From a checkpoint of a small text-conditioned spectrogram diffusion model: norm layernorm, adam_atan2 at rate 0.00087.
Rows from block 4 of the text encoder of a small text-conditioned spectrogram diffusion model, named by matrix and row number. Rows with one number belong to one neuron. Each number is 128 + 24 x the weight over its row's rms, rounded and kept within 0 to 255. All counts start at 0. After the name is the row's rms in percent of the matrix's.
After each neuron's rows are labels from the 100 texts, of 14976, where the neuron reaches its highest value: "tokens" is the input token at the peak. Only what is clearly more common there than usual is listed. The data: phrases spoken by 400 fixed synthetic voices. In brackets: how many of the 100, against the usual share in percent.
# fc1: MLP up (text_encoder.blocks.4.mlp.fc1.weight, 1024x256), inputs 172-255
# fc2: MLP down (text_encoder.blocks.4.mlp.fc2.weight, 256x1024, transposed), outputs 172-255

fc1.222 152 [126 131 177 131 121 177 126 135 153 133 167 119 113 142 127 143 167 155 129 123  72 155 144 160 116 135 140 129 146 120  88 120 141 134 137 153  66 149 129 142 167 133 127 171 113 108 131 135 136  94 124 122 118 113 112 115 107 111 127 113 147 154 112 139 161 114 129 108 168  94  95  97 148 135 124 114 117 134 139 116 127 162  97 114]
fc2.222 171 [ 98 119 148  85 130 106 102 143 119 132 105 137 132 141 122 218  87 105 138 152 168 145  88 108 113 100 102 134 127 134 106 132 145 125 117  85 158  91  99 147 159 140 137 107 137 153  97 121  83 169  97 143 101 113 127 130 163 164 114 127 121 104 120 139 102 171 150 140  85 148 159 148 106 126 153 154 131 135 123 145 152 161 105 149]
tokens: "open" (38 vs 0.4); "six" (15 vs 0.3); "picture" (7 vs 0.3); "book" (7 vs 0.3)

fc1.209 155 [145 156  92 147 156 132 126 149 114 139  91 154 135  93  97 102  94  94 106 111 159 126 129 110 102 119 130  99 115 154 148 153 165 123 158 103 144 101 142 128 106 101  84  99 121 157  93 117 140 142 125 152 162 107  99 139 159 166 121 123 128 101 126 100 123 162 115 129  88 176 160 124 105 130 167 154 163 135 152 142 111 102 144 148]
fc2.209 197 [126 160 124 156 148 161 121 148 139 146 121 146 126 114 119 113 129  91 109 129 108 131 165 112 124 116 147 116 129 134 129 139 139 112 149 109 120 113 153 118 125 106 122 135  83 118 123 116 144 117 161  87 144 124 113 156 133 207 121 107 136 161 113 107 145 139 121 172 138 152 115 100  95 158 133 123 161 159 125 120  99 122 130 115]
tokens: "two" (25 vs 0.3); "boat" (12 vs 0.4); "yellow" (11 vs 0.3); "sang" (9 vs 0.3)

fc1.205 132 [125 141  97 136 151 117 142 144 110 155  97 137 130  94  87 109  98 101 115 121 160 127 128  86  96 127 134 114 125 149 147 142 158 135 171 109 159  97 135 135 110 109  91  88 130 147  93 120 147 143 116 160 149 111 113 119 164 159 118 109 110  93 117 103 117 162 111 112  93 175 161 162 113 110 167 158 177 108 153 151 108 107 139 160]
fc2.205 178 [121 163 119 157 151 170 106 134 143 142 130 147 130 122 118 110 143 107 106 125  99 123 157 120 121 113 137 116 131 129 135 147 146 108 140 119 111 121 161 117 122 116 119 132  87 108 133 124 146 119 151  91 148 122 103 152 126 195 124 104 141 169 117  99 166 137 118 172 136 157 113  95 113 149 133 128 155 170 133 118 103 124 130 114]
tokens: "two" (27 vs 0.3); "yellow" (20 vs 0.3); "boat" (15 vs 0.4); "sang" (11 vs 0.3)

fc1.659 158 [106 150 144 142 142 164 105 124 113 152 124 180 123 109 131 134 130 133  69  91 117 125 136 126  78 125 173 113 144 120 104 132 124 104 105 121 100 105 150  99 153 109 111  71 129 125 134  89 174 108 177 100 164 127 100 120 132 124 121 111 175 155 108 137 150 134  98 145 144 131 110 102 142 173 153 120 157 132 121 118  98 139 107 100]
fc2.659 171 [161 123 125 156 121 137 126 174 136 145  80 128 119  87  98 122  90  62 153 127 159 166 141 107 121 121 135 141 100 143 129 105 130 135 159 118 170 159 134 153 122 104 106 150  95 131 118 118 138 147 133 118 147 117 136 152 168 211 136 125 112 111 140 120 119 168 125 153  94 123 145 133  98 145  93 141 156 118 141 129 109 128 120 152]
tokens: "child" (32 vs 0.3); "jumped" (25 vs 0.3); "pause" (12 vs 0.3); "dog" (9 vs 0.3)

fc1.153 171 [133 139 149 137 117 151 117 119 106 140 145 153 122 103 138 139 149 150 100 109  93 134 155 125 112 118 145 136 120 124 103 109 105 116 134 107 102 117 157  74 148 119 113  94 115 115 137  87 157  90 169  93 146 139 110 138 101 112 129 126 163 177 109 121 150  98 123 147 161 125  79 115 147 162 138 102 142 132 116 108 119 145 103  73]
fc2.153 143 [160 146 124 157 124 150 115 141 169 139 102 139 144 116  95 122 132  92 130 119 124  95 146 139 116 116 137 108 108 155 129  99 155 119 158 161 161 107 140 173 125 126 123 166 122 113 106 126 154 142 120 131 127  95 114 107 142 177 137 154  76 114 158 120 147 146 121 140 110 109 146  97  97 136 108 156 151 117 164 123 106 125 127 177]
tokens: "child" (16 vs 0.3); "village" (12 vs 0.3); "slept" (9 vs 0.3); "dropped" (7 vs 0.3)

fc1.719 191 [115 163 146 171 142 181 110 135 174 143 110 123 140 121  91 129 116 118 136  92 126 127 160 162  74 134 137  81 114 130 109 103 157 158 158  92 120 128 144 143 144  97  97 134 111 108  96 143 166 118 116 149 154 100  68  83 138 133 142 109 131 153 145  86 157 151  93  90 121 137 128  82 146 125 128 145 160 150 159 141  90 141 110 132]
fc2.719 172 [136  92 133 121 107 101 129 145  77 131 139 132 114 132 140 130 127  85 119 162 144 148 129  75 157 121 119 176 123 106 132 128 105 103 104 112 145 137 122 126 131 147 164 106 140 136 167 107 105 161 154  89 100 146 147 176 126 160 112 140 127  95 140 174 105 119 160 176 130 141 132 149  80 138 143  99 131  91 126 111 147 128 129 136]
tokens: "dropped" (10 vs 0.3); "jumped" (10 vs 0.3); "likes" (8 vs 0.3); "today" (8 vs 0.3)

fc1.266 174 [128 130 108 124 136 105 121 139 114 135 103 137 126 109 115 117 102 104 128 134 160 125 106 119 136 131 113 119 122 125 139 130 153 139 138 112 151  74 114 143 115 114 122  79 137 149  98 146 120 162 115 157 118 116 118 123 159 161 114 120 105  76 137 140 119 156 133 159  95 181 154 173  99 116 154 148 173 106 148 155 124 123 136 152]
fc2.266 205 [121 170 132 161 149 163 107 128 145 143 120 153 133 123 127 122 137 109  91 115  94 111 143 123 103 117 149 106 138 138 127 125 137 103 136 109 106 120 156 119 126 111 108 134  93 102 127 110 148 102 158  89 156 127 105 143 134 193 130 106 157 168 107  94 167 134 111 150 146 157 114  89 121 165 141 124 150 160 123 118  86 127 130 104]
tokens: "<end>" (64 vs 16.7); "two" (9 vs 0.3); "yellow" (8 vs 0.3)

fc1.322 138 [118 147 155 155  98 158 105 101 117 133 151 134 113 126 146 137 162 168 100 104  80 127 139 138 128 133 143 130 134 117 117 130 105 131 117  99 100  99 147  95 153 136 139 104 113 103 139 113 146  97 160 103 146 151 109 141  97  81 139 133 148 178 135 143 172  87 116 141 163 111  96 107 153 147 119  79 147 134 145 115 112 146 117  59]
fc2.322 133 [136 113 135 138 142 122 169 163 161 114 148 113  83 127 135 163 175 151 170 133 114 150 115 139 153 143 110 131 131 122 123 122 165 167 133 141 150 143 124 151 130 147 161 175 113 151 117 151  93 150  97 198 116 113 142 141 107 120 135 111  97 112 147 141 103  89 158 146 107 112 147 152 108 107 100 122 110 124 143 147 146 137 121 151]
tokens: "dropped" (18 vs 0.3); "slept" (14 vs 0.3); "bought" (8 vs 0.3); "again" (8 vs 0.3)

fc1.97 203 [130 143 139 147 130 145  94 111  94 150 134 148 132 118 139 121 141 139  97  92 103 122 151 127 104 109 151 129 118 112 120 111 114  97 103 110  86 101 155  96 141 125 132  91 117 121 139  99 159  85 160  99 145 144 107 140 112 117 124 121 173 172 106 126 159 112 125 148 156 130  96 100 142 160 141 103 134 134 111 116  93 139 122  82]
fc2.97 167 [142 140 130 140 142 160 170 155 159 117  93 112 117 116 101 124  92 100 143 137 150 119 147 130 164 127  99 130 118 170 110 146 142 144 193 169 168 138 141 149 136 120 125 185 101 139 102 147 130 164 113 137 125 101 112 172 160 166 139 158  92  92 173 105 124 164 109 132  87 121 171  97  97 116  96 162 147 121 140 124 106 132 120 171]
tokens: "child" (54 vs 0.3); "jumped" (16 vs 0.3)

fc1.130 169 [106 137 164 132 113 134 139 105 145 127 183 109 113 143 133 138 172 175 119 128  70 126 140 154 128 138 131 118 127 118 107 133 132 162 136 126  82 140 136 133 162 128 130 156 107 113 147 128 133 140 130 120 123 129 105 124  72  81 117 122 125 137 129 125 153  92 131 107 169 104 100 123 171 139 116  99 108 134 128 104 146 152  99 107]
fc2.130 154 [117 131 142 116 111 141 111 149 124 132  97 135 104 130 103 167  97  80 136 148 182 158 114 106 120 100 106 144 114 121 109 126 138 121 109  89 171 132 103 184 148 135 139 126 119 134  83 126 106 153 122 151 121  97 143 137 168 172 122 103 106  95 136 166 104 168 165 117 102 162 175 105 120 112 141 163 122 112 169 157 140 142 107 174]
tokens: "open" (24 vs 0.4); "six" (10 vs 0.3)

fc1.545 107 [118 154 141 155 134 159 109 100 122 135 136 143 118 106 125 126 129 139  95 101 111 137 171 166 124 109 133 109 129 127 118 123 128 119 145 118 108 107 182  77 137 117 115  99 120 119 122  99 150 119 166  91 160 114  76 153 126 106 131 133 168 177 105 124 153 123 111 144 147 117 120  93 160 158 117 130 157 153 137 129 109 138 134  80]
fc2.545 104 [160 102 124 130 111 106 140 128 139 111 113 113 126  94 130 145 112 109 145 117 135 154 135  99 157  94 123 160  81 162 131 131 130 119 175 125 154 130 127 152 125 152 149 151 121 119  94 131 115 170 131 136 120 132 177 137 147 163 119 170  96 117 187 134 128 132 156 124 101 148 152 108 107 103 111 156 112  88 133 104 114 137 122 178]
tokens: "child" (30 vs 0.3); "village" (11 vs 0.3); "jumped" (10 vs 0.3); "slept" (8 vs 0.3)

fc1.438 176 [121 135 145 129 133 131 111 114  74 148 138 149 145 122 149 134 142 142  95 132 102 117 124 126 102 135 142 159 135 119 118 109 112  76 109 110 101 107 133  94 146 123 104 102 125 120 148  80 130  97 177  75 131 147 146 131 105 106 127 128 184 159  86 124 136 105 143 132 156 129  92 139 145 171 136 104 135 117  82 111 122 141 113  61]
fc2.438 161 [149 173 132 164 137 138 108 152 145 147  94 127 114 111  76 117 114 109 129 115 141 150 150  99 161 130 135 104  90 129 117 122 155 158 159 168 169 138 153 145 123 102 132 147 120 125 106 159 152 139 108 148 156 108  91 144 155 158 143 141  75 103 166 131 145 138 109 145  89 130 152 106 111 120  83 157 143 117 168 128  88 135 122 168]
tokens: "child" (26 vs 0.3); "jumped" (9 vs 0.3); "village" (7 vs 0.3)

fc1.159 120 [133 146 146 146 124 175 120  93 155 130 141 145 114 101 123 136 161 156 103 113 104 122 147 157 100 121 128 101 115 114 123 126 127 144 121 115  89 111 156  92 149 116 119 126 108 121 134 118 130  90 158 106 146 137  81 142  91  97 128 120 137 183 133 117 157 106 116 121 179 102  85 104 158 163 115 101 110 163 119  95 121 137 114  97]
fc2.159 093 [125 107 147 116 112 123 127 133  89 128  83 141 137 114 121 138  83  83 121 124 188 140 143 110 158 116 134 151 114 140 114 125 120  98 139 142 183 122 134 136 135 123 134 119 124 117 109 127 129 162 124 101 121 121 162 120 175 172 130 169 117  82 149 127 107 176 117 154  79 140 170 121  97 130 137 148 132  90 114 124 111 144 115 157]
tokens: "dropped" (19 vs 0.3); "slept" (14 vs 0.3); "bought" (7 vs 0.3)

fc1.647 138 [132 151 145 160 129 169  94 110 131 151 144 156 126 124 140 129 146 153  98 111  86 155 146 121 106 129 143 123 124 113 113 129 120 121 120 104  87 118 147 101 136 121 118 124 115 115 148 105 144 102 159  90 145 150 105 147 104  95 129 129 164 181 130 133 158 102 120 126 169 115  82  71 150 166 101  96 123 146 121 102 119 136 123  79]
fc2.647 114 [148  95 127 117 119 126 148 151 147 137 118 126 148 113 114 142 100  96 135 132 147 121 131 125 143 122 110 142 101 111 118 123 148 123 162 153 160 151 117 185 142 104 132 148 125 118 114 148 141 171 113 117 113 112 136 118 149 157 152 159  91  88 154 130 136 171 146 137  90 121 177 116 115 137 138 164 140  96 148 140 113 133 104 175]
tokens: "dropped" (17 vs 0.3); "slept" (13 vs 0.3); "lower" (7 vs 0.3); "again" (7 vs 0.3)

fc1.755 145 [130 131 135 139 119 130 122 116  80 149 158 145 137 120 162 126 153 147 104 125 105 133 117 100 104 110 168 154 128 117 119 104  99 112 105 111  90 101 130 100 137 140 105  90 122 123 149  97 123  97 168  93 135 163 151 127 100 111 125 132 175 151  79 126 146 112 149 141 167 138  95 143 137 169 140  97 156 125  89 113 114 135 128  65]
fc2.755 144 [177 161 123 145 153 138 114 152 146 117  97 120 123 124  85 123 121 113 150 109 149 127 158 104 144 134 122 101 119 166 124 152 156 133 175 160 156 134 150 141 134 118 146 154 119 107 105 144 139 156 135 141 144  95  72 173 153 150 144 150  77 123 161 123 135 140 128 158  89 101 139  93 101 125  79 154 123 128 167 135  94 129 119 170]
tokens: "child" (38 vs 0.3); "jumped" (10 vs 0.3)

fc1.466 099 [135 151 111 131 163 112 135 124  85 107  90 116 130  98  82 131 107 112 138 132 146 142 135  62 140 117 105 120  89 162 119 150 154 138 184 121 150 128 156 115 123 111 109 112 141 135  85 134 134 172 105 142 133 102 116 154 165 147 116 143  84  92 158 101 123 137 111 143  88 150 161 154 124 128 138 157 157 101 151 138 147 126 134 157]
fc2.466 152 [110 162 131 156 141 163  98 128 155 144 131 152 129 122 130 121 138 104 102 128 100 115 145 119 126 111 147 122 134 135 124 139 128 115 140  93 118 100 144 124 122 112 116 132  85 106 133 128 140 111 158  93 155 141 108 154 124 192 128 102 144 171 109 116 169 136 114 155 144 162 117  88 112 164 136 119 153 171 122 117  99 120 129 110]
tokens: "<end>" (84 vs 16.7)

fc1.179 117 [140 123 114 120 145  96 126 140  50 134 104 145 148 112 104 131 108  98 134 124 152 138 124  80 140 150 119 129 115 133 127 142 150 140 150 109 168  90 109 134 116 109 115  97 174 135  99 119 124 162 109 151 118 121 139 127 143 160 126 134  85  90 145 122 100 149 122 166 109 169 150 179 107 117 146 144 166  94 137 137 130 120 127 147]
fc2.179 165 [114 176 129 161 153 156 112 131 156 151 124 155 127 122 120 118 143 110 100 123  96 118 145 127 108 104 149 113 140 133 131 129 141 102 140  99 105 115 143 125 130 119 105 124  89 112 128 116 153 106 148 102 161 121 105 148 129 199 122 106 155 182 104 103 163 137 103 156 148 150 109  85 121 164 139 130 153 168 127 122  99 118 134 115]
tokens: "<end>" (44 vs 16.7); "yellow" (12 vs 0.3); "two" (12 vs 0.3); "boat" (8 vs 0.4)

fc1.283 138 [123 144 152 123 137 134 127  88 143 107 159 108 143 137 128 117 186 170 120 131  78 113 136 138 109 127 148  93 122 130 124 119 135 132 133 133  74  91 131 120 148 134 150 114 134 109 133 115 135 110 130 128 127 126  97  96  91  92 140 121 146 154 108 121 158  83 127 106 179  80  91 114 174 147 101 122 114 153 127  97 134 137 119  93]
fc2.283 121 [144 117 146  93  88 141 125 149 110 127  94 108 137 111 109 158  73  74 150 161 182 142 128 118 158 123  91 145 110 160 103 135 117 103 117 131 164 142 116 148 150 118 148 124 136 123 121 118 119 160 107 114 110 128 155 149 163 169 127 166 110  84 165 167 120 174 145 141  78 143 164 105 113 115 126 138 109 108 135 146 146 167  88 165]
tokens: "change" (11 vs 0.3); "robot" (10 vs 0.3); "forward" (9 vs 0.3); "cancel" (7 vs 0.3)

fc1.432 155 [ 95 147 156 135 144 162 137 139 140 124 156 130 131 140 116 145 161 156 131 109  81 111 126 154  94 130 165  78 140  97 114 142 132 130 119 157  79 125 117 126 160 126 123 155 115 121 138 132 156  66 129 120 122 119  99 115 103 110 114 108 151 164  95 115 153 119 112 102 148  97  97 101 146 129 143 129 120 151 115 120 106 146 112 118]
fc2.432 174 [138  94 141 103 109  94 103 124 108 137 109 115 143 125 130 185  95  87 118 172 175 165 105 107 143 109 100 170 125 130 104 126 136 116 118  99 160 127 107 126 147 149 144 105 145 133 110 115  78 165 108 135 103 115 147 132 159 163 115 134 115  90 142 147 100 159 165 143  96 136 164 137 117 139 122 152 112 115 127 153 159 148 112 141]
tokens: "open" (32 vs 0.4); "six" (14 vs 0.3); "send" (8 vs 0.3)

fc1.422 199 [123 123 158 106 123 136 152 149 169 107 153 103 116 170 134 154 158 147 159 131  93 120 126 148 122 121 144 114 168 122 103 138 132 117 133 145  88 165 105 132 157 155 137 177 104 131 123 138 143 105 103 145  99 110 128 137 114 118 113 122 176 165  91 120 127 123 131 115 149  96 108  94 154 103 116 127  95 155 110 131 130 162 100 129]
fc2.422 236 [101  98 144  80 100  94 112 122 103 114 104 125 133 137 128 185 102  91 136 164 170 161  94  95 137 117  99 156 119 125 110 111 120 119 107 111 171 104  95 149 142 153 137  98 149 147 115 126  88 171 100 141  91 116 150 122 152 156 120 123 110  93 132 172 102 156 171 148 105 137 160 154 120 123 128 145 117  98 143 157 164 147 111 149]
tokens: "robot" (16 vs 0.3); "cancel" (12 vs 0.3); "change" (9 vs 0.3); "box" (7 vs 0.3)

fc1.342 136 [147 159 106 146 161 132 137 138 128 116  97 123 125 103  82 114 107 110 126 126 164 135 148  97 139 115 114 104 116 152 135 160 180 153 174 114 155 107 145 118 117 120 120 116 111 130  79 133 133 164 125 140 157  91  92 163 165 162 130 126  95  94 150 105 121 150 107 137  88 159 155 136 109 128 138 161 153 133 171 151 133 107 135 159]
fc2.342 176 [109 167 127 166 143 163 113 129 136 144 136 150 128 107 124 118 136 106  97 127  97 122 156 126 120 112 136 111 137 133 129 129 126 116 131 100 112 116 148 129 128 110 115 120  82 119 142 109 143 121 163  90 146 138 103 160 132 195 120 108 153 165 109 106 166 136 113 170 153 165 117 100 108 155 144 122 154 166 130 121 108 127 127 108]
tokens: "two" (19 vs 0.3); "yellow" (14 vs 0.3); "works" (10 vs 0.3); "boat" (10 vs 0.4)

fc1.335 120 [129 120 118 121 152  82 145 149  74 127 108 127 152  97 103 112 106 112 139 136 163 148 148  65 131 137 116 127 111 145 121 145 160 139 165 127 156  94 146 127 112 112 116  83 162 134  94 115 125 155 112 129 132 116 138 128 152 154 127 132  93  90 144 115 108 152 111 165  97 174 152 172  93 115 131 151 182  94 148 135 113 129 128 155]
fc2.335 163 [123 177 125 171 140 173  92 135 151 144 124 151 124 109 128 112 136 110 101 116  93 116 148 121 111 111 144 114 136 124 137 135 142 105 136  99 109 112 141 127 127 112 117 125  90 103 135 111 145 110 152  97 160 130  95 153 133 204 133 105 141 168 116 102 156 147 116 153 148 161 119  87 119 152 140 132 158 173 129 128  98 123 135 113]
tokens: "two" (18 vs 0.3); "yellow" (17 vs 0.3); "boat" (15 vs 0.4); "new" (10 vs 0.3)

fc1.710 122 [139 111 123 134  97 107  98  94  31 165 139 143 157 101 120 124 135 134 115  96 114 171 157  74 100 157 161 134  83 130 115 103 122 122 131 134 128 134 149 121 128  97  94 106 174 101 127  85 164 140 129 108 136 127 153  97 116 110 155 155  95 120 156 143 132 122 110 112 151 115 119 155 151 143 123 110 171  60 130  87 119 137 115 109]
fc2.710 100 [114 153 136 133 132 168 128 120 177  98 157 124 100 163 135 132 151 124 126 133  87 108 131 166 125  95 122 113 152  88 138 131 130 156 114 122 110 134 107 157 132 162 164 125  95 125 123 174 123 113 115 130 122  92  86 144 123 175 134  97 120 152 125 116 148 145 124 147 154 134 130 115 166 114 127 139 107 167 163 156 139 122 136 140]
tokens: "<end>" (44 vs 16.7); "nine" (11 vs 0.3); "warm" (7 vs 0.3)

fc1.535 189 [116 113 169 102 113 131 161 135 185 102 149 114 121 163 138 166 153 139 158 135 105 119 122 145 118 116 146 136 167 143  97 137 137 113 135 145  87 154 114 124 163 160 137 178 108 127 121 136 140 122 111 146 104 120 139 126 115 123 115 127 177 170  79 134 137 123 147 108 134  89 123 106 159 115 101 127 112 145 120 137 135 165  95 143]
fc2.535 234 [120 103 137  93 110 102 124 131 104 122 103 116 122 137 131 188  93  99 129 174 165 150  93 110 141 117  94 156 126 121 112 120 124 121 113 110 155 128  80 158 143 154 139 118 151 149 127 125  76 163  96 137  95 125 144 142 156 149  99 126 103  87 145 161  91 152 166 137 107 144 156 151 113 117 139 138  99 102 134 149 182 153 114 147]
tokens: "robot" (15 vs 0.3); "cancel" (12 vs 0.3); "open" (9 vs 0.4); "change" (9 vs 0.3)

fc1.162 123 [118 125 147 139 132 164 147 154 188 135 129 104 133 134 113 144 129 121 142 117 111 107 120 171  99 122 142  85 153 129 117 107 143 145 148 113 123 122 124 146 134 120  99 153 104 118 104 127 180 107 122 136 125 100  96  87 123 141 143 116 152 155 100  90 142 141 118  81 123 113 128  63 146 115 149 136 164 186 143 137  95 149 123 143]
fc2.162 128 [146 131 123 135 104  99 114 129  81 157 118 154 139 129 124 129 105  99 119 153 159 167 159  52 153 160 133 158 109 125 130 129  99 107 132 135 146 136 142 109 119 115 151 100 171 130 134 118 142 173 138  90 118 165 132 137 160 163 135 159  84  83 145 169 105 136 151 135  93 142 142 155  82 142 118 127 155  77 141 101 114 132 129 147]
tokens: "dropped" (25 vs 0.3); "slept" (8 vs 0.3); "lower" (8 vs 0.3); "again" (7 vs 0.3)

fc1.289 175 [126 120 167 133 109 128 135 105 110 138 167 121 120 135 163 134 166 173 117 128  87 123 134 112 100 145 157 137 132 104 103 103 105 134 120 139  84 143 118 126 154 128 127 124 140 117 153 126 138 103 139 114 132 157 126 112  75  79 120 116 148 153 123 136 129  87 132 105 199 105  66 126 191 137 114  83 124 112 102 113 123 150  98 107]
fc2.289 163 [ 88 172 140 118 153 142  89 151 123 115 118 166 125 107 110 212 119 122 119 136 143 136 102 136 149 104  97  98 145 135 118 154 156 131 120 100 134  64 128 113 134 136 111  83  93 128  88 121  84 117 140 119 122 105  92 155 166 156 116 106 141 124 122 119 131 139 139 184 109 130 133 137 110 142 143 158 138 168 127 163 131 152 123 123]
tokens: "change" (11 vs 0.3); "cancel" (10 vs 0.3); "forward" (10 vs 0.3); "robot" (8 vs 0.3)

fc1.495 152 [136 138  93 137 138 112 143 154 116 154  88 143 134 110  96 112  88  93 128 116 164 136 119 104 116 128 119 110 115 135 143 144 155 143 158  98 151  97 137 151 107  99  93 102 128 141  96 127 138 152 110 154 145 110 117 129 159 163 112 114  97  85 136 104 113 159 111 114  95 180 157 153 108 116 156 166 164 108 149 151 123 108 146 162]
fc2.495 188 [123 166 126 160 162 170 106 136 141 145 129 148 131 110 126 118 132 109 108 115  99 117 163 124 121 114 144 110 132 140 127 144 142 108 133 119 119 117 154 114 123 114 116 131  94 115 120 119 144 116 158  80 152 127 113 154 129 194 125 102 144 168 105 107 159 128 115 176 136 154 120  94 104 151 142 125 157 163 126 113 103 115 128 111]
tokens: "two" (22 vs 0.3); "yellow" (18 vs 0.3); "boat" (18 vs 0.4); "learn" (10 vs 0.3)

fc1.515 083 [ 81 159 144 136 154 172 112 103 131 129 141 148 105 118 130 154 131 142  54 124 118  74 111 152 102 109 116 115 139 151 133 161 127 131 116 105 112 112 134  65 129 124 118 121 115 127 136  91 128 147 165 112 157 148  73 141 133 103 100 129 141 167 125 130 134 111 108 147 142 123 119 110 139 170 122 137 138 149 135 134 123 138 135 112]
fc2.515 096 [151 124 118 157 116 107  97 140 110 170 112 116 159 113 104  73 137 122 154 122 144 162 163  84 133 138 159 119  93 113 133 103 148 146 127 129 146 146 166 140 130 108 137 134 146  98 129 142 161 134 136 126 143  97 138 103 137 141 168 137 104 118 174 124 117 127 133 124 111 102 135 137 120 133 120 138 132  87 126 113 101 111 122 147]
tokens: "child" (31 vs 0.3); "dropped" (9 vs 0.3); "slept" (8 vs 0.3)

fc1.576 117 [115 154 141 164 125 153 113  89 138 128 166 151 116 113 128 132 152 161  99  97  62 124 152 133 109 125 138 103 120 128 117 132 130 121 110 138  77 117 152 109 146 110 122 124 124 117 144 117 135  98 153  97 157 143  99 135  95  95 142 124 133 174 122 112 154  83 112 135 182 112  89 111 166 166 109  95 142 150 134 108 109 151 117  92]
fc2.576 089 [125  99 144  85 119 121 191 125 161  90 129  94 118 156 120 145 116 121 151 178 107 121 106 153 156 133  97 153 164 149 107 149 118 145 141 142 154 160  93 137 142 147 160 206 102 124 122 138  89 166 111 130  77 100 150 129 133 148 106 155 124 117 117 125 109 121 151 130 122 116 138 125  97 108 114 144 113 145 127 102 145 128 102 155]
tokens: "dropped" (19 vs 0.3); "slept" (13 vs 0.3)

fc1.232 180 [128 131 168 136 108 167 130 130 138 135 143  91 122 142 123 154 148 140 140 127  92 157 147 163 117 127 126 116 151 137 103 129 145 138 164 133 103 159 113 141 164 128 130 184 105 114 118 128 152 101 116 127 114 114 108 124 112 106 135 114 148 145 135 123 154 125 126  95 142  99 119  87 170 137 127 126 122 145 143 121 122 161  96 124]
fc2.232 190 [ 85 116 153  69 129  97 118 147 109 123 116 139 126 147 124 205  99 114 148 149 164 146  88 120 111 109 105 138 125 117 100 120 128 139 114 106 149  97  89 144 152 151 132 111 139 159 102 122  94 151  92 156  92 123 139 118 151 139  95 101 104  96 109 155  98 142 163 141 103 152 156 145 123 110 151 142 128 124 138 153 155 169 102 162]
tokens: "open" (35 vs 0.4); "six" (11 vs 0.3); "picture" (7 vs 0.3); "above" (7 vs 0.3)

fc1.500 139 [130 151 140 155 125 149 106  86 132 131 149 138 113 110 135 131 149 162 102 111  91 127 148 113 125 119 139 108 114 100 123 132 125 122 101 119  78 102 156  80 139 124 137 109 109 112 148 111 129 105 159 101 142 141 100 146 105  98 124 118 156 180 121 139 157  93 126 134 160  97  86  95 168 158 117 102 136 149 123 113 108 140 120  91]
fc2.500 126 [143  90 129 102 115 113 157 150 131 136 107 124 120 111 134 140 103  93 130 144 157 132 114 116 163 122  73 173 108 136 124 119 133 115 160 138 175 158 121 135 136 130 134 161 113 137 126 117 104 194 137 109 121 123 177 158 154 152 110 161 101  98 164 131 115 156 153 137 103 153 173 112  97 132 133 143 118  93 129 121 135 149 114 167]
tokens: "dropped" (17 vs 0.3); "slept" (16 vs 0.3); "village" (7 vs 0.3)

fc1.765 132 [138 122 112 125 129 110 123 132  86 129 104 143 145  96  97 126 105  98 128 123 157 130 112 122 137 128 104 125 108 129 121 134 152 140 127 114 165  90 107 151 123 116 120  85 149 152  98 134 127 155 111 143 122 110 144 123 162 165 127 115  92  79 139 146 123 155 133 159 110 171 144 188 103 118 145 160 168  86 150 150 122 131 119 155]
fc2.765 169 [105 169 128 166 158 156 121 134 151 144 135 163 127 117 125 115 143 108  98 114 101 115 147 126 103 114 152 118 142 139 128 123 144 106 148 104 102 123 153 118 130 114 114 130  83 110 134 111 145 112 161  92 155 126 111 147 131 194 123 113 157 171 101  96 149 137 105 161 151 153 111  84 126 166 148 131 159 159 126 126 106 122 125 104]
tokens: "<end>" (96 vs 16.7)

fc1.73 144 [130 124 110 119 148  96 126 139  90 141 106 136 136 100 117 119  98 104 134 134 157 120 122 106 136 144 114 132 119 134 132 136 147 143 145 117 150  87 108 137 117 111 122  80 159 143 106 126 119 157 120 136 127 104 140 131 150 153 121 119 102  86 136 129 111 156 125 165  98 171 146 179  91 116 141 143 175  85 132 149 116 116 135 151]
fc2.73 186 [115 169 136 157 159 163 112 128 152 140 122 160 125 116 120 122 133 115  90 109  93 111 143 132 104 117 157 102 140 139 131 123 139 107 144 109 115 122 153 115 132 110 116 131  84 106 120 107 152 110 153  92 157 116 107 139 133 205 122 104 150 174 110 101 166 130 108 155 155 149 113  85 118 156 146 130 152 177 124 119  94 124 122 106]
tokens: "<end>" (57 vs 16.7); "yellow" (10 vs 0.3); "two" (10 vs 0.3)

fc1.387 115 [137 145  99 126 156 121 139 135 116 123 102 145 145 102 100 107  92 106 117 104 157 120 121  95 115 111 146 111 124 149 149 150 160 128 165 106 148  97 147 124  94 105  91  89 129 147  94 105 138 142 126 151 160 107 114 131 158 172 113 116 120 105 123  82 132 157  99 130  94 179 161 146 124 121 168 152 166 130 151 152 103 107 157 155]
fc2.387 166 [123 170 131 160 153 166 111 142 145 143 125 149 128 118 116 111 138  99 106 123 104 127 155 120 120 118 143 114 137 141 128 144 147 108 140 108 122 119 154 126 127 102 112 129  93 109 133 128 147 124 153  92 150 123 115 156 124 203 128 104 140 173 111 110 163 134 116 174 134 149 123  97  98 151 127 123 151 158 125 116  97 111 126 108]
tokens: "two" (24 vs 0.3); "yellow" (12 vs 0.3); "sang" (10 vs 0.3); "boat" (10 vs 0.4)

fc1.416 088 [132 157 129 136 146 173 124 121  55 138  96 109 140  80 106 144 101 113 109 105 149 159 184  80 100 125 135 102 115 158 117 170 165 147 181 106 135 150 159 103 137 109  85 124 142 125  97 120 146 151 134 119 154  99  98 145 152 144 131 119  81 104 175 102 120 135 106 105 101 126 153 125 140 152 116 144 149 108 158 122 110 129 108 147]
fc2.416 125 [ 99 161 122 156 147 149 121 126 153 132 156 156 125 122 123 122 157 104 110 124  91 126 138 123 125 100 144 111 143 122 132 128 134 133 119 113  99 106 140 136 119 125 124 136  86 108 144 128 140 111 149 100 147 128 114 142 111 199 119 103 133 162  96 118 163 130 123 166 155 149 107 102 121 157 146 102 144 171 128 126 100 119 134 120]
tokens: "<end>" (43 vs 16.7); "vase" (7 vs 0.3); "he" (7 vs 0.4)

fc1.458 181 [120 140 101 136 163 113 129 148 100 142  95 145 142 107  98 107  95  98 127 119 160 129 118 102 113 122 126 106 112 136 133 147 166 126 161 106 151  92 131 139 110 105 108  95 124 155  89 131 137 148 111 147 138 109 116 126 157 158 126 109 108  91 126 107 123 161 107 146  98 170 153 165 102 114 149 154 180 127 143 155 107 109 133 153]
fc2.458 204 [131 161 126 155 151 157 114 138 148 147 120 145 131 109 117 122 134  98  99 123 107 124 154 124 124 107 140 122 135 134 122 141 139  97 141 104 122 118 153 120 127 111 116 131  88 113 120 118 146 111 162  84 143 126 113 158 136 203 120 103 142 161 105 104 156 141 120 170 138 147 120  91 105 152 142 131 153 168 125 122  99 120 122 114]
tokens: "two" (28 vs 0.3); "yellow" (21 vs 0.3); "boat" (14 vs 0.4); "new" (8 vs 0.3)